config = dict(
    model="model that answers yes/no questions on an image's attributes",
    crop_scale_min=1,
    encoder_arch='efficientnet_v2',
    encoder_activation='hardswish',
    encoder_depths=[3, 3, 3],
    encoder_stem='single',
    encoder_widths=[24, 48, 96],
    fusion_encoder_width=192,
    fusion_encoder_norm='layernorm',
    fusion_encoder_activation='silu',
    fusion_encoder_mlp_ratio=2,
    fusion_encoder_fused_qkv=True,
    init='xavier_uniform',
    learning_rate=0.0021,
    batch_size=384,
)
Rows from block 3 of the fusion encoder, named by matrix and row number. Rows with one number belong to one neuron. Each number is 500 + 40 x the weight over its row's rms, rounded and kept within 0 to 999. All counts start at 0. Numbers have three digits each. After the name is the row's rms in percent of the matrix's.
# fc1: MLP up (fusion_encoder.blocks.3.mlp.fc1.weight, 384x192), inputs 96-191
# fc2: MLP down (fusion_encoder.blocks.3.mlp.fc2.weight, 192x384, transposed), outputs 96-191
fc1.252 102:499536527559517512503479466570567478503492546475430526438464508530481565529481472468515547560509496528461444536465448410492559484535544610474557510523516469499489526506468465480499565502455510525524579508474550593459517484460498526494441479488490548459471463471445513406447486541534467529
fc2.252 093:503587572527445469480514559461494475487471440467479482488420508523537401489514464480451433469493472475532516420535603550504571563541527409487520493559451489502522506491524504511552444483458558445516443464545491458505476485565484517491511513543492488506492515491546501518483541475474485531
fc1.253 116:519437436491462475498498530530556498539514489438523459536462512497451420473485584506477540502458429429487492504480480588511506449509478518472514595474507475465510475486505503565420509508463547329504503545417474498492537495482468462442500553478480485492473537522556519570514479475416522489
fc2.253 124:537493540486530499588495513484491517489539446511473486478495529395467480508465455475531519475592552525519441492531481510491501477543567538444521445571446475547494498442486492438480531542525529570506497556608454482473436498512546498545544460498441497472524479498500442447533484475449535512
fc1.254 101:484559419422469520521547467501575496466512471435405472456494511485453527599540503461493435459465527506433536488544527545447521439496508488564524513616524498545519533476493514500490483492474476438432476497495483541577471563469481440512524501490553515452567553495513499528487495485444521474
fc2.254 102:531521542480514459449538482448442478484504524554565523453474455532551454520516506502503504565575418464529497468460495473529500552479476525450515431422460482443440474498583487484490464446525540559520484500485509450446571460533511564497492515491465460564424520487530512461507552463537500500
fc1.255 114:483473462504504520540466425495497523502428504499508487560529480497440535484482514538454403476549509497462521462531530481589517485418470455509498462508499475569524516514454511558543479482442472487486513507467460574569601461509468484542481508463514476412546462529505530467439498417490487520
fc2.255 111:485550490484486545426546485486498446474525529539537465480428450522519461521505494501479584536484478455535482466439450574486484507474521497488496559467528553396469518581550517450513565529502489527580488535515522458420453512489526504451421443501521547530555464449544540519544510548500488547
fc1.256 077:550488478479499446428452562437502577457445477468448437583563470429433511487542555491394454519534504512466452548492481504476565546487520494493515474453486507577439474523511525520442565451578478525554554442510488526468471473492482417489496526507464490472532518554468472500520553568513458481
fc2.256 081:427521466545535519571552440540518488526515514453549552444534497541574461451463453515534481467516546527470550426531486498518490471496483516467462546483481489547523562459479508419524477541512502419483443551540505478537506532492488581459520459477479529477520511432546540527482479398524546503
fc1.257 121:438450508398491462475506461464505462479426534516549483537425541523533483497500499488470527501526476540466530502508531561530437459523543516558496562506533514516498477532432502492550449478508483535440467505470444465504514487549480453533553519489493557427485534476454457530524541522421464487
fc2.257 124:467526552513496560459516529556572484425504478536469486426479537496520490538458510497461451504518541512526465438530483479491524544489495488519515514568538504505496556507475554589384523536498453501538481550554447530473447515439535553488462476451482487516507452508571537441532465477458575449
fc1.258 082:536481442515464534529526464420545413558516450521483503484482503467476514474507555525432486419525528438505445482506466502511493477526504503519430486487511426508545493510464523523528612467436511448582519474411533457478497427546526492549530494542447576450484514519517476537492549514520476450
fc2.258 079:529489512451497511498545569523502509397502480519467486467565535495517441469467478479539512600473505529482562477494505508488473556473515464452615585529464525528539526485544483485517484517564472474432434491529521501528522551447526513408478538428514458495508507482522509445507481424467564537
fc1.259 078:523525465554399492560453457539471493469464440518444479540446525486524546472451445473509483496508470465500489488469512485482476601518461498504531514506502492478444492498506462545425570557512435560457502481513539527501490576589508522474529450451531571522479466492555467501452509555542480538
fc2.259 069:461524507505503533455542507548518515485470524492541508449527522541558420545526571501412504473491492492504545497505522469507512478501546532504476457491509453462538532435435548445564437435492563426582495505528433504420476465473497481482432553537490443466584506507445499469464552507430509473
fc1.260 106:508534551514526498511568504516434485493542479538512512464483515475449472540459498480475515432512500541582475460571527506554446517473460518557479481475518589547507460576462469444548506521476499551549484397490508508527505498455561515524560512452525524404428482498519433530476519542505484591
fc2.260 109:490525481503513451507513518480515481482516490479483475453439462457498554509512525532530530538546499459519446552569472528508541451552556499480532458546462502526439516533555472502458557492495479437508513489515541517575492510513471511452493535581491447507506487572474501450541509585489513478
fc1.261 068:474528608517508521479502479506553553440510570531529503537409471548485465523510528460563531543521493491512493532510472524593465465467457430556497430529589451584531463521484445545591487488420498492477490484436481481487510508448549498521550448454469503472479558550501481522460580478474527524
fc2.261 068:560525424530495470514501450473491482603490511547466517448503510387521552505460523568482472466493537538502483506450477528449480531560520595474559538491426538426501494531528565496497504476538468479474509542492538491527481561508423506462449564564476541466485470469494502495546459525486449447
fc1.262 074:482527502501466465528472423498439509493555485479499485533442483502523443494457502526500449490485525481492527490504508559549409572607510520475489577518538492494467516445534545474494501551471494492473514476494482493478480493540566479510418523528497453434509476526541455562527538498552469508
fc2.262 067:531512479537546528432570510507516485514510513498503482483589500583453529498483550491553565553505490520494461462456480491475561503455544480501501421566508516440531592530444453568552520549520505502465480549504474455505467500441530535446479503426539544533435528499466565480503556481472535497
fc1.263 077:430524518545478497571502506527593470471520464461504519404507446486482473542507579535427508465502386513459454580481527480495456509521509532458419458496460501463446510584530486503567456441509503485481491402499504488485482517498547558510569532557583562471511466525472506419531484511505521497
fc2.263 080:563542438447517471499476511454442485511502517510471477567542589509518533501507458491517478518495540515511518448480518513524466482483490535490560570464494536526584543450468525507492528581493441472563524579515515506513498425493419425532425517519422482488482494451494489575553478508479513480
fc1.264 124:495457467537477472460453458513463458563483562619483474538511551469482469431564505498562506536455539520501484503506500452505443472444516541540484498475465507520466552428498483514528509502522567463515516550520450497557473495391492474481463522526470440485498489473577568447530475464494447553
fc2.264 128:469495521473487540476469555530539469510533497505528507528492459492450584478517520511473532552463490525476474530473433502509480479542531524455468490586477502459524490482521522525490530486496440489465456523467549473510474506564409541498503423520509496506489509530437529450513556487529515466
fc1.265 128:517466537523478434496524485501537519496513447456451485525493503485475447491540536627541472495473532475458499485521470500523457525487540491488517551486503508499586490457452561526474502465520534485522579567494527400504520442456479546532495531517473548464498501484438549501553409491500546502
fc2.265 136:529494487506538525531464506494478500545528493429522485505437549461566570451485450434528502497562485464553474497502483521522461469462560550457390545501436503550407477502499468494485590549456495473521463506495489508469482519508450507436527472498513499428553486496523497417549527495534517469
fc1.266 088:472489516397541506477496522507564446520436481423501502525518476459526543481441560475516515481559506499543478455459485496547521485560560470508475594487413529533529539516496541505506517554511510475493474447480569441494502492481513595491504425419459480509502475484502513522564453530491482375
fc2.266 088:550490513604469472543446456444451500499550512597490502514480448587490422495574461532487503454495474489514520473498491518454506523481395494482483459532491495424505440455528433542526509471477455547559494502476500532501484530570453459499458516542517528519476566536521434466472530513482505601
fc1.267 089:530536448506542593490461527454465448507529453489533514586470507534534522566501497549455461464447529500481469453495507480553498454486453507565480580444514439490468527477517459522462506419503469498466475506471561586557542554512475450401453503526481518487529498518577495540481516413496504489
fc2.267 092:536483544471492485522554472498511540456453554526473524448530473533483454511498581423517557535520440460491468539452515537442492470491577483464501510444463542476556554513487470456552454472470447510551591538555484467466484430482558545580485433470496538470412595495431476431487493585519460515
fc1.268 097:486405488474441528504549515489490451522571493515564452521527460613537447497489518560561517541541514464516503484489482481473523495534513544452476551498493492426494497568523590551551481483493485474501490588510541463441549531578551512403448509482509514571448490496493507491582503511512484482
fc2.268 097:490526493551523483520482548470528523523472480497452474389457551445472507550464558473455526495475509492487458461475469555456462434485582489517540397470518467570514548450476477559478587531503512515502584445540449538546520536512495489606511509470503497472496508491458484483452536515447477524
fc1.269 099:508553517512478532580517458504526467418501531414435481483533519502474481452534400550506491530585505515469452527458524568467522468481516503518465564511504431487477538538497449569476482539543473486508574457423468519513561490549487396492509545506521524453461485502571483565462506513410535489
fc2.269 103:493513540545446493496463498511528509504499424488531495506509514454496506519489475464484501523470503468419574508494520454549449492604487462514514471526396462426527473434564505515487456547492493473527489561494507540449509487515591516453442468472520440545457506513517472451536515482609491512
fc1.270 074:542502543568503555456472541522481518552490574545495410432468415497459508493458556474483504442562532523504462517472462560538579539468474475507466483522469474525540498456495454548493572540461472473453438539450507526526578484480564591484502526485508503522566493547518525533447520526484455487
fc2.270 078:565514459492513487511523452500477495505513406483534548560540552495487545502541459528529431551449495496525530473522504511504405456587534518459509522543538567421500510518541593500525525481493503501522527458513525468495432549537387454492423521525468553500452468477515483480492472480490527528
fc1.271 093:491474501503568513483495503532545444541518573524509512501518518529501438455527486505489527522482415494462458482468424532421487490482486551496433502519492487444504462447580450429515448553519544534536428478480579481554449493571455490494508435498465526484495466542553516452542596605480541514
fc2.271 094:502481469488490459500541485484526495463477479518527498486515487480506519505498484477532477542537612474506550512522536513545545584472438465515505534482444478534482482511426532602575540457529472526495555533546448489392572569496531492490498545493593458476492544578557493513516489379521441519
fc1.272 114:562420473489516509495498495501482511469488474510544486429481438508585485579419491536572504498530485451511538552464563494517515459455465547491549487524486499545518500482585546483584499506480446484466499494520516542458598494479529526515518523514592510491479509533489475500566515542499512538
fc2.272 121:448516525528458480521435533532428499564506561472554500522494487482552523446532471566472535480509492552440455541534473478522532429537484514568489437494470480485507519495473480505390539467417471471508513481472591480501507529509447479418485498494533603556468553538472480448472483537517552440
fc1.273 070:503492524508525474555506441398514490514573489524498558493451555457504479521577588486549485493479454492542496547433508518505477437504522463596429488522507512504564507526510529450471465537499504498588444464550478501486549515476450472473513503533474556437479513484503534588510504511467466421
fc2.273 064:486448525471447556484438481466484509536502587491467463486601423493515554494484457493551513499498573491468525478509536518516533562475489515461512576457496526510490436470576429458566500451536467501391517460479480528524511471479511536550519523500569475512504535524480457483539436513511520527
fc1.274 097:583480535576488520436531530459551455424500484499468459521533529470490505508451493420514490485542510491487491490513532502496530529472487538524516470503496536526490438468568445507577477534486501477502487484487459469416586470580444516501465515490463449487589531527559550554509562470471558519
fc2.274 096:464505457470491511473452507473490517596507439495560498444469482548473525476452502543496468529463460495526506474517491580515477465481520499428555543492511467436463533525436552498507536455472503491473485556483543465581426513467554476610528524486532559493400534445425470457480449504543442497
fc1.275 083:466508526461561385462502529447542531519475581547563460532562473540455518494528491549464530530491481514498524462473470528440519577541470532497449494487467465507533464492584502509474446487516581491500509475499465457500468440556534491467488497472474473424516480533515509488519524538480444489
fc2.275 080:452468475501486567505560473545489481508504460423534521437478545460576515425476445449480441500503558448547481513519486506523539502436525453527466513470456481519499507481449531459552506497514447507489473487523573568471571565522484465459519506545515497491510537529558526478465447437548519508
fc1.276 088:478509502532520505552519519498534528514502511500458497535432517507456481431489585512488449495504529409512537491489501574557417475526525525450508439450577597427509465549556416515401450517477521547527517509457459529462525490465469526502525506495510565524492459510412610472561479558465515472
fc2.276 089:444477449481496478442484482483441486497493467488570498407520477500506573571510467477508527519528506448450463508491540472402515524500441519497462613544514443565493499460480579572555526480579413510488470561476510490529499475496573449546511592537531436462517478475524450528466543551514531470
fc1.277 147:483548589473437481515515483508510454529462485498467488553467482450543433503482478474487518489559447488488500531491544545452459501471516491514387516476497507454600455470532448456519505523511429434528479458509471505494510559511489508541496474532530478525534418489515565468518511580519494483
fc2.277 140:541436479520541565553524506482547522490480505538451496552573533565499511473464469539452524407422539525503494486499549494518461504444493456472495555486419461479476538532513558509533468455574466560515576552429543455460514408477471469530444459561539453469530423504576526484476503465482518488
fc1.278 097:444473553521529542507477476507478466541477486506512596461434532518509480533507507533519542456492475501542522536487525477490438482500479475506531576518495471517497475521509511498467461570550450498552529436479497514496578465496539498488496489503503589456428498435526552498537490576455542500
fc2.278 100:453468443479432516545421447510467504531478514511429445526550440529536502567514516530495493488474509512556584484473576508531564484437417517525413425541514552489489543519488486513539525548447441467509458511457459523566439482542470473511494542512483549456549476497469495560520453551544440541
fc1.279 131:525514470525455471512509420509544548518534515480564444479422478398427446521491497493479574571525488425531448495502467507541510472503537539471468411500516413460531537439514529526450539517476525474519494597462452479483487574516417426510561493459469482467489527475521510513480507444433513461
fc2.279 141:536432613455496511534546521494554480468508495547411493491528464525432454488474526536514471582514538483491434558560528553460510496508482479452522481556495511509443458468487481448424508549541576522463484478551539483503418526501524460518518519498434515416466447520508531471533521530523502516
fc1.280 082:433506475510481434512531498532497492497508550495485479581423493459476548370541528539465450521505508393447506468479506504577505532546492519514519467517493542516479513469493519422508445492560519491502467535485451515492512532532496456520501514469531543470487403447503427508572520453428491522
fc2.280 082:473488517513489495517516495418542519509537503474549509468504500545556436548483508493480498474512501555525519531461498481402500535426433474510528497503527453525477492525496456558488532462551444481436489480476471498473491487434524486511526506481445453512598533523572521534450540582580457476
fc1.281 095:491510509457570487524489476561503429577490488440494435479503540450526385446498500492498521483460482502505473443492484448457525509492465508507510501465437495450447479490528545465510469486491486463521488534392540481508446455470569543507522471591483456470476535531435496410437449493468442465
fc2.281 101:488478462517454469532507466505525549466484530561482560515512507530480583504508513438465503508500520476516486454495435504544488468478472477527471515497497494546561501500468459553551528494557501500516444483494472491475552551583419487486469497452504471490561409483570511573572566509511516486
fc1.282 075:563456591444619453445528497565469536541416427484521440562497481478461518465522508557492445509516491536529480473495516485473506497594485544542480577480490515480500441509500507514440502474508461505547466565422534510529500501533525499512513447535502511519499521484527483500560512469540450506
fc2.282 080:479544473541489515500557493482481438475540606529561499517565496545511462500513477388514509522521578402496477524492468468486557540417469453448476428507511514515567573476486452490557599522457497516541539470543455486448539557437506546454493563483474489475481478522497456507466509523447559556
fc1.283 070:480443498478467513482548489473439540517567442518489565507479456508478457511500544478440484525554526506461469449488551470414497506453447512444546491437503452556542507489501471493507467411472481551549506446467546471550558426546426521475421455528502489472545405504506467518556511437527542564
fc2.283 066:522506481470529496455500495515495449471408574506523470510556563508461524506459418501572478455446532500480575538546413533498523455515523502533474512545449534418510476510438502502542526608470514453504458509476493540461492517523551472497587517473530547548487532533448499547470415491417425495
fc1.284 065:557533472518421507537627450503490530510449532515431515486453537575507573496441468487534464483543463455505558520497476495541442510535456448536553407545581535509529502511562477440492531552555489524480554505528447483448538449474541474504456474475514569462467450493558492509515480537475523485
fc2.284 061:467426538508531541479415496487488473514501467431564541469498471418530428507546554528474534496425516518528483498549521487434570507471505555498492569498449474514468450489442520526559544458481469480511459436424532571567456524528513494461540533492468400545522593515443496487464531490453465515
fc1.285 132:459512541495526460449489502596492505507587519529493501540549518496480513543554470527484478442539485463547530515487518496505466459391524480506473551473562473482500502586490483481481478468544479533497483487486511530579489485454513523478495480489523566467522484487519446475523507509480380533
fc2.285 139:519539580527463452548533456470477499437412506520490460494504538479424545442488459444500520573518585504533486523575500502446522459524558500539527430540493505510481542468458523485463486586473500484494570478530527467540447483497521569487514461538478412524505433470567528414566476501558465523
fc1.286 082:499517565561419532567505461486488518447429531510499501489522509591474489435549488461557489536567467531518581489500459512535492542482495500538443519520478462572492486497530519501515493457483486475448487532501519528505493619541410512464522477493440511469463482512526488487507452441504495521
fc2.286 086:418547475463516508461480491557500476551504475563455481551444539444496483529498470500463504412493543470512423471518525503541468540437463459493556587490535480508497505505539446489496491492503588564513482511512543497482479397457548438549428507498517541483544467506537532560498530562418478498
fc1.287 090:492543505492468505574474467438521448518460532503527459526458456520501460463530534453448463528523575542429486544478496465549515498434490503537505511517523447567500520475476532518514540434441554522554504508411489508496559490502484461532473474485535562385492453554444470512454529505454482560
fc2.287 082:488587444456524472514538466533518484516477515470473514509421530479535508583560546542481444521481468457595530479430482548473420542532483486484558554487499532388477492547546471518463522546555438452517424489501586468491470518503521507414480545515459454541601542481543475501574436461509505529
fc1.288 087:541492484517460552480418537490411509515466517575614485438481533467562504444596555532544541505545511435519465519538505457467520549495549565495524537504502448501496454498497541503466529497468584489522536470415529455482480485520495462514518526492472457537576461552496465473558602447481522575
fc2.288 089:486488505499548507526592504511585493533589454438428530547473472494476497463410446505506461442495548517514466498506420518527451553506530516481472491472526502581532545421527496499468478549521446463478490594591489504520478517488461491461450512496485515485467522466550554543499420469517396486
fc1.289 091:516492561503503408545527490577497489482474467487498462603549500459479548596496516459473481544524512417529489470502496502517510454523528510504511576584498524507515502517514507569503453452489468494480535528496564518512453491418500523417495541440467438433489522467518391469449566506416487470
fc2.289 090:510558462538585513470481485444487523505487511559512539491517509480517482421478508569533506459490485494491479503488477414450540506449438444548507431376480465488505486468503500407535589472557524500513499469508513457505541530567444498569426472537528554587497508519512550546553504491554449531
fc1.290 077:552479512450480447504523480435488608537530483469513519481529483567582466549444447480506493424471513512530506486469529530527527498575511519468441460517433507520537488475519475516473539529511563494475529446526524579533544509472511478455521535546545474522534519448482427484488544507535467494
fc2.290 075:458490492505516516476477506482401471487493561502474470540471470484529512472519500514504499486548406560468567511546483462489521502467473534599534437533596483489537501502526515524489543495421494494483506436503515526468438530530495515507469449467506507523438556537467511533421458523472519561
fc1.291 120:495529538478452466475600487591501458541448478537480497461490496548496489507530457517558488461451510555476483444542480473464485430439476515542494597508475493542539510534489554610512422491497541511533621420519494558439493442469479505513514502445507508513550516472447456511497441478590500529
fc2.291 116:503488571568480475514543521435500494490470517512425477576421506440492497484477479533483506496460555445514474517487536550511535498526464521484468484520513531520500495459520435393501529472482425507531427529509500532550462489559556512453503522430531518451499469520480483503572508509472505536
fc1.292 091:532471535503447455491538484518480455446443553479444453443497490411452521477514497480471509524568460480490459504517549497511495518426468479599597550513524478471430464479531507512475414476448503475411586439489526561556502558514485538493494491529525517501503516588436494477460540494529475551
fc2.292 087:509477471452489505484538483470512563498557480477522541599458439561476471512502536513515524457485528526509508442498564481526474466524558500415447499497404564504465507508563467479530508518505603510484473510553541487448532507452511511406514530507471507498530454453583501513481504420488505517
fc1.293 093:516482467543445502516547525398483479480470467527461580477510407528452471455444470488471499454495479527514522448457481465492554525502466449530536508466557549485475521544487555543467555512453472496481405464461449437493593537462497502435513520478482532459529440453517531468511449486514512491
fc2.293 093:455478579485531510428472511451499461530515508529593469526517526430546522496498544495545540531496527502433514468555494579487477465452547606483488476543417512514529438391515446520515500418506485486512552484477489569535447495526456508465553450509467524527503552587476546503480539485454493486
fc1.294 087:482538536531621569467490502511499449506497519527475489515501503416439454471545483587483491464545519444548560453519461564441504536521498542496476553527492530538555408473486417555489548516451460518511526525471550447502507451538471554563536581459443474515474506526481516531542456510511460487
fc2.294 082:491513488463395498537551496496495501505552512472486451455472443543486559514475503456510502553499529513519458561462471511569543473512502462504437522534530441433470525534551568471465532548546457508481463483492489573432503563538506461415458483507534569460529488517558485494511506512517559534
fc1.295 115:485452516484461454464508441519462561564503454563520508517477439508540550533462485492496570412484463577444483471494513528507481519484461489587456549540474472473543454479553462463496476570438533538477544424516496527578507506494521504457525533496506502514516500530446478478416515477561443598
fc2.295 116:542504501483449481442451458509487494515481449455484490515488452458529402562507433462527552479487441478498503474482438481480491561465476501459490492551504532499523506513486514553488482514507548574476514430524488519506453523542542570413531471542496379442495545533484551490533480553540454483
fc1.296 054:506560537504541488518492464470529539478547507485486499473538540577452489471500512450457498522516469501492402600433508503467544444526502543541505505517421444466506492503476492420488479577512481450499514392473493521500506459415501518543549496468457546429503476468477537565465494511492538464
fc2.296 054:542505492520553482510483478544452540463503499492447470453536464471571477471478513471540517515470518559506612447569526472537456528555458435471464453503573605522497501536477500478558486481476510529525434529595459462533454513501523532427466526527522473555473576524471538514547519473548474506
fc1.297 117:509594503499512565523477521475566439513512527495528538454592531535472445501536495518479572508502464569430441471405520569480505535496500575516455549588497464502534468501482448460479448511528574471470478480465465527527495533471510460501452429505573508426495501475570492459432603458523447478
fc2.297 096:480459497455457445500547464491475533447522475481506470464472467469527499468513465501526472518543488428542573558599514520561554521485528473471477467488437561484505508501539518498536455545468457505490474520554471435514550495548507599459542556467481457532475510610485536526612391521524586493
fc1.298 127:510503512550501433518483485562511536505482478491489537512560470513473507485573477547453463413510529508503519466531471461425565492505548511458492464475523520496486567471540506485480494497448494547483477502550568481427523432517511514515533480498439528520445517508489470467541427543523452429
fc2.298 116:508388463445454452509529488517433464475533481509549450537538454415453489520484481540529453494574543558464491506570473595572438486532441558506547514584442503471498536491485487442476515520501485459446481545457507456524451515522485490438522520477489588525515515482454516527485616492539516518
fc1.299 093:535537470462496527475472479481555481470548488493536519476488573475524466589484458543458485557540510497496463578408541529475500598479537465466451501592460449453491497495497478536449489458414485454520568511506509496476486477547442538541479528508555477495565542541538513532432591491442494434
fc2.299 090:448466509520494529482586466459506528480575490521430507461553462509499519429491436509605495520446518499515517549515444473533466418518496522480560506488468521540463546462483527544435530532544549480509465510494488493483531543477554527522449546464489575524469512484551550560486430462548530507
fc1.300 077:518509483445434494582495463468515457536526473509409515498563431475535426425442489518498513532451457458514462434477457492537468490486553521462455523490508523578437512490453491495490481460513431496485595532467475536485480527508490463465459531510584422482516525507486473513470461562470540513
fc2.300 075:493473527558454498465460504474531548493521545540520472510412506553412580525558471521496506455549527561485541526529549532448530498533510481533541438494451515448507441474502443524522519559510543468475365519494482544499539507510536526524544473513503544515456454516521509487504571444496450483
fc1.301 115:557482438514473446506495507547445559534443518495542545485514534524496588415537468505529502493533458464527476508450482504476508512564455489557488491512494428479469563458523521527529460556524498503515513489524477483466549413577439452446523497469397478532465537475442456452460504517578473506
fc2.301 115:464511438581500549557475517421542468601435512465536513457470449559525512422455478433513505468477495534508543539509484492543427486527569519484504533445504500588501554463420489548445524512540482414497509512498493505526503499469525555538524519517507488511474531491501530431515495509504462558
fc1.302 069:480472520425494532556503419499404512486459437525518538461438526472516513521517510524464503534590533545478489492500500480544597455574453492534460459583503547428508506447538485508483471513472524504538581443516562540478528563508460450464582543483493521449531510489552458560491520456543452454
fc2.302 066:567597444559460452416500550512511471484517539508516485508570429499534446549565446390536480503532498463484470496481493555497507463349547523480486530500517435598521531528484452530496538484512466528498464519493487525448488420455467567492443489457455499525479500535503535461457515538471564492
fc1.303 141:561540480497480497497564533497526461459480487498478516375490472521525490458548475545520509519506478534536516471523496539508510522611609450461521484580544518433511514521557526495456452561530549487449505491445447471474451446439478507402530583476510530428508504477493514399568531527564530491
fc2.303 124:470486531514501512495439472471480490514494486604538483532552528535435489509471532421471489476567477452476520499554526511484465518457509517476486492472535480466466471516545451473583527419589433490569557501509471523487558537537496510558484462481472502607463531489528498552465507461462483460
fc1.304 071:464500500522504473495465461474459481481547527539574430469520453579532483476505518471480435518507543468446486521471525481484465532454521521498500382456454463505495436474440508579477487448523508491406507565508469536538521546434478516464511469461467542427493507501531477586434559521461513530
fc2.304 066:458545464452463495484499471480494463482524479458462551534498569462470527562497474571502492457477445516551503477461489523591532490518465462508492622539594535520506483521522516439568506499544478526580437522478551487505510521480524496564468559547419517492496480483535503502576431446457497546
fc1.305 099:495520542491577497509458467496472501493516522564426464512457496462489476467540420476458529468596540491492527515517491492570514503497453495463460593476431547485476474488567462481468501567532524572553525521537485392455546550462481503543485548472401528473473496544482504529492420486568466511
fc2.305 091:507489497513456515422584494573519465466488505460534502457516465492558509520497512493634455577459436412474485516476575505509514521502486493543439497476520485507559519507481479433542499469453473421435447484506527551469420465551534528436462475498534505462534522448487469478522506534498537528
fc1.306 097:459464499450566489483560464538491463561463512568528492473569538560431530594569449530491479482540518472470492449475516531555473502439519491548427561546577459448483516593548565495418491530419508569520509463459511518515415418501446510502438551551471510534505492530556500484503509484460408536
fc2.306 090:471573452491436497515510497536486512463513511446486438628507523472480503430478506530478498455478538499527506559501527449437494439499457445564576503541476466509543446489458464468482538582527494507476572444506531561502496481571469470485491449513508439437472491558477506455474437450547524505
fc1.307 146:491528530493464517472491513539522457439537472495438419532406512588529490497429499526489481560419488477459467516502478433458471499535496468522502462520459514501514469407451496506509464497450443490513520477538442537486484547574501492515578483529446572539500512476403523513400569463501532563
fc2.307 120:496531530494564513516475491500509542509512534471565542448548442533474513505573520525497453481522555483420451572576523461500559517426523445489523517460501492497509514545507480481519510448456591513523545537472423542485491515492539523500471554459505469557502543502563499511544508477472473534
fc1.308 095:526557421558516468487503499486553487516524462462477426488552507452509469581497396493472547523444444436501573495485517534548452453556468482468463440496525522593453507537538493539485481491454508446520500524518405514491538523457477480527465529513472560429476599506511527487496469435441537490
fc2.308 087:514472500503479584511477514455501515515585546499460594541409427420480520564479483596483500471438562602472508517534474496455498435487527532474525481488524488522491533512463526532460512464479504525487500570469537464505491564510540543466460529505527405435492459484510474459486508535515537512
fc1.309 065:517482537551574501483544424472556471480522550422447492467490466511546507457526557523483440496470483495425542553445502519522490586500484473464495547471567497445513494457528449489411515468645499497546507491540503573502506495537462634568473570568559502433503516530495574418474512498464458543
fc2.309 062:435524448424497523520526569524481500500498477547528500510561565515479481545512457459575525500516555437506502490499486523521464436502481504494496506522426475568454483497505585536546536547408572528521461498424553452505476468470560434430466484488482520545467588492506467521506458472588572495
fc1.310 147:512509527487528475487519438485472455449514474498508541460562438539523458432511530523496447514460510567449486470512544524522499549512562513471514461506425544432531544467539513493529504511453477501473536460493471515537451465418526458492551503495501533439569551447534462485469603445490514516
fc2.310 154:430571506443528492511489494449529496456442538489513521584461524474489547527498467508483499464586492457570533383507519478491485504480541514487466542467591552445459503542483480464569529443555480544523500530471510477518556531516522484541461501465503531508496411455506490566484442484477503455
fc1.311 123:458459555529397498515512504442403507473514493525381535508475486542477551474519535456527431492492533484525526556546521524555472500494433447507498503514532432554463468497410552570477474567491506494483455553506529513621511566540472469452532463553490535502454473510541530544470490518489510568
fc2.311 117:486492525459474538487516439514554454463481450473557485488510511580501461606504443462515580521449482527513463483574469543446481529506578466516545458413463545509591484475570537471511520479510527479529542535539527480481470460528539486517428462448450508394594483566518558447527490429430516469
fc1.312 104:535491507518580484425506488528418458517487573503524446494600478481515512532569500512497526519544546486511508505443424508555483474558481559469493462540498512555521512510586474463506505448489533496517480486483464494447513471512544419480472518477493590480500608516455487469556512509523434534
fc2.312 110:489501513523491587434558478418505552465458531488585572554453478463500520525548541517567458522465491478495531585460503550494580525486498561494451553414434468461464505509451530487469533441503458569481474551533550467541465482495444499507543604448512457502489500431560455508463449529494451496
fc1.313 088:502484443521511532491489498474511420463465565505546479557435493467493562509525520439572486536565522409488402457463533535509507556402554458518457500537561511585503500516420472460540530492497512481491473603513495470460525479492438519483464502481489517525583490490504580431458456571473523550
fc2.313 088:539537500511572518492440540506471574552555459477521525472503492450485425516453487572460473515503513593581555506464474506527484476516456510487492485539427496429543475509520520523496483493488493468440499418447457469492452468461529490554521493471469545539412552514497421628542541491531409461
fc1.314 092:502456533481499511488535464469424502481418496501501570487505426516509572482489484483535519527483478513461577485502478534529589517595479550484536520425602505403502485531577507459420547442550511470568457502590539528498538510469492452431480473462495467539427506460391547471489509497466455523
fc2.314 103:463517467548545541485494537535528441486522507594544446464513503539504423521463512461426485509573433444503506533484458545513525525480504515497493500508440451569445496461464440601595450532470509539505546524473523477513549518516422557456545510442489472445528533529516469498536519570515559535
fc1.315 143:520496551380510437528499524434479527516524478506508499471546437505546491534501504445468488497517574503541521432564496536461550425467495483537439435500502548545491522507492505420475477428455511482451514444502534535501527470490508529448509546407574532549503505529497501534491533501514520485
fc2.315 140:551544565518494534479550484558477468541547428535567559492481545500448461567492539531567538431535507565470549475525491538536507459486487515462545550514425439510453440541438493562498399525485519462457476480466502474469449428456517527463475455508424453455519550480530484503445512436533533527
fc1.316 093:541511432504542538443550531438480488548469556447547472549498509520515530546511499477549464511518511466515502465477454442563468474458466489529512524527463552506591525490459531528509454551550557494520456525488443549494497507498517409432452536562446422446495545402518525479475531483441463595
fc2.316 096:518458499555437498515433467539517492476533543594470523474482504423503541436517475540489493513452470530488454571475475523466511528564532561514537469480527497569487484479576534486540605500500450501496519538516548442520482540509407528583506500445495459536467475549477491498476551582541460463
fc1.317 078:532431517445560497423504520496449530494491496558580531515515551518499473528454522469486463550511541492541592549515545524522499469487485463498509518498481475460519468605418461430446513490487474526514520526467501499556539505531454514453512495530501519536487523467505528538507508474528535495
fc2.317 086:470549529501543549509516496468520461502539490504435464477513462498549533447492435516554520525477472468470390473501435453488474505523471514521457474471564533528470456449529573509560452542540517530513560485535520531461515502516565484533477504538475513528511499504475472467476443528523444458
fc1.318 076:460457434548443515521489494445493477472501454503520521482468475467490528522485510483466447535494426488475546514514480477550476544520496461570532476506492535459477482488485496503506456433528572538558471468494442476465492523475465524515423527520557609430504422471507480430496497519449518522
fc2.318 081:507494535458556465500467438542518481486473572550453429491530572480511455521466487538468487497461493505511486526467508528443551434447493606364486555484507486539524512520488527576510527483484497449511471504457494504569511471493524480516573529478424396559548548525496475548515581489500477501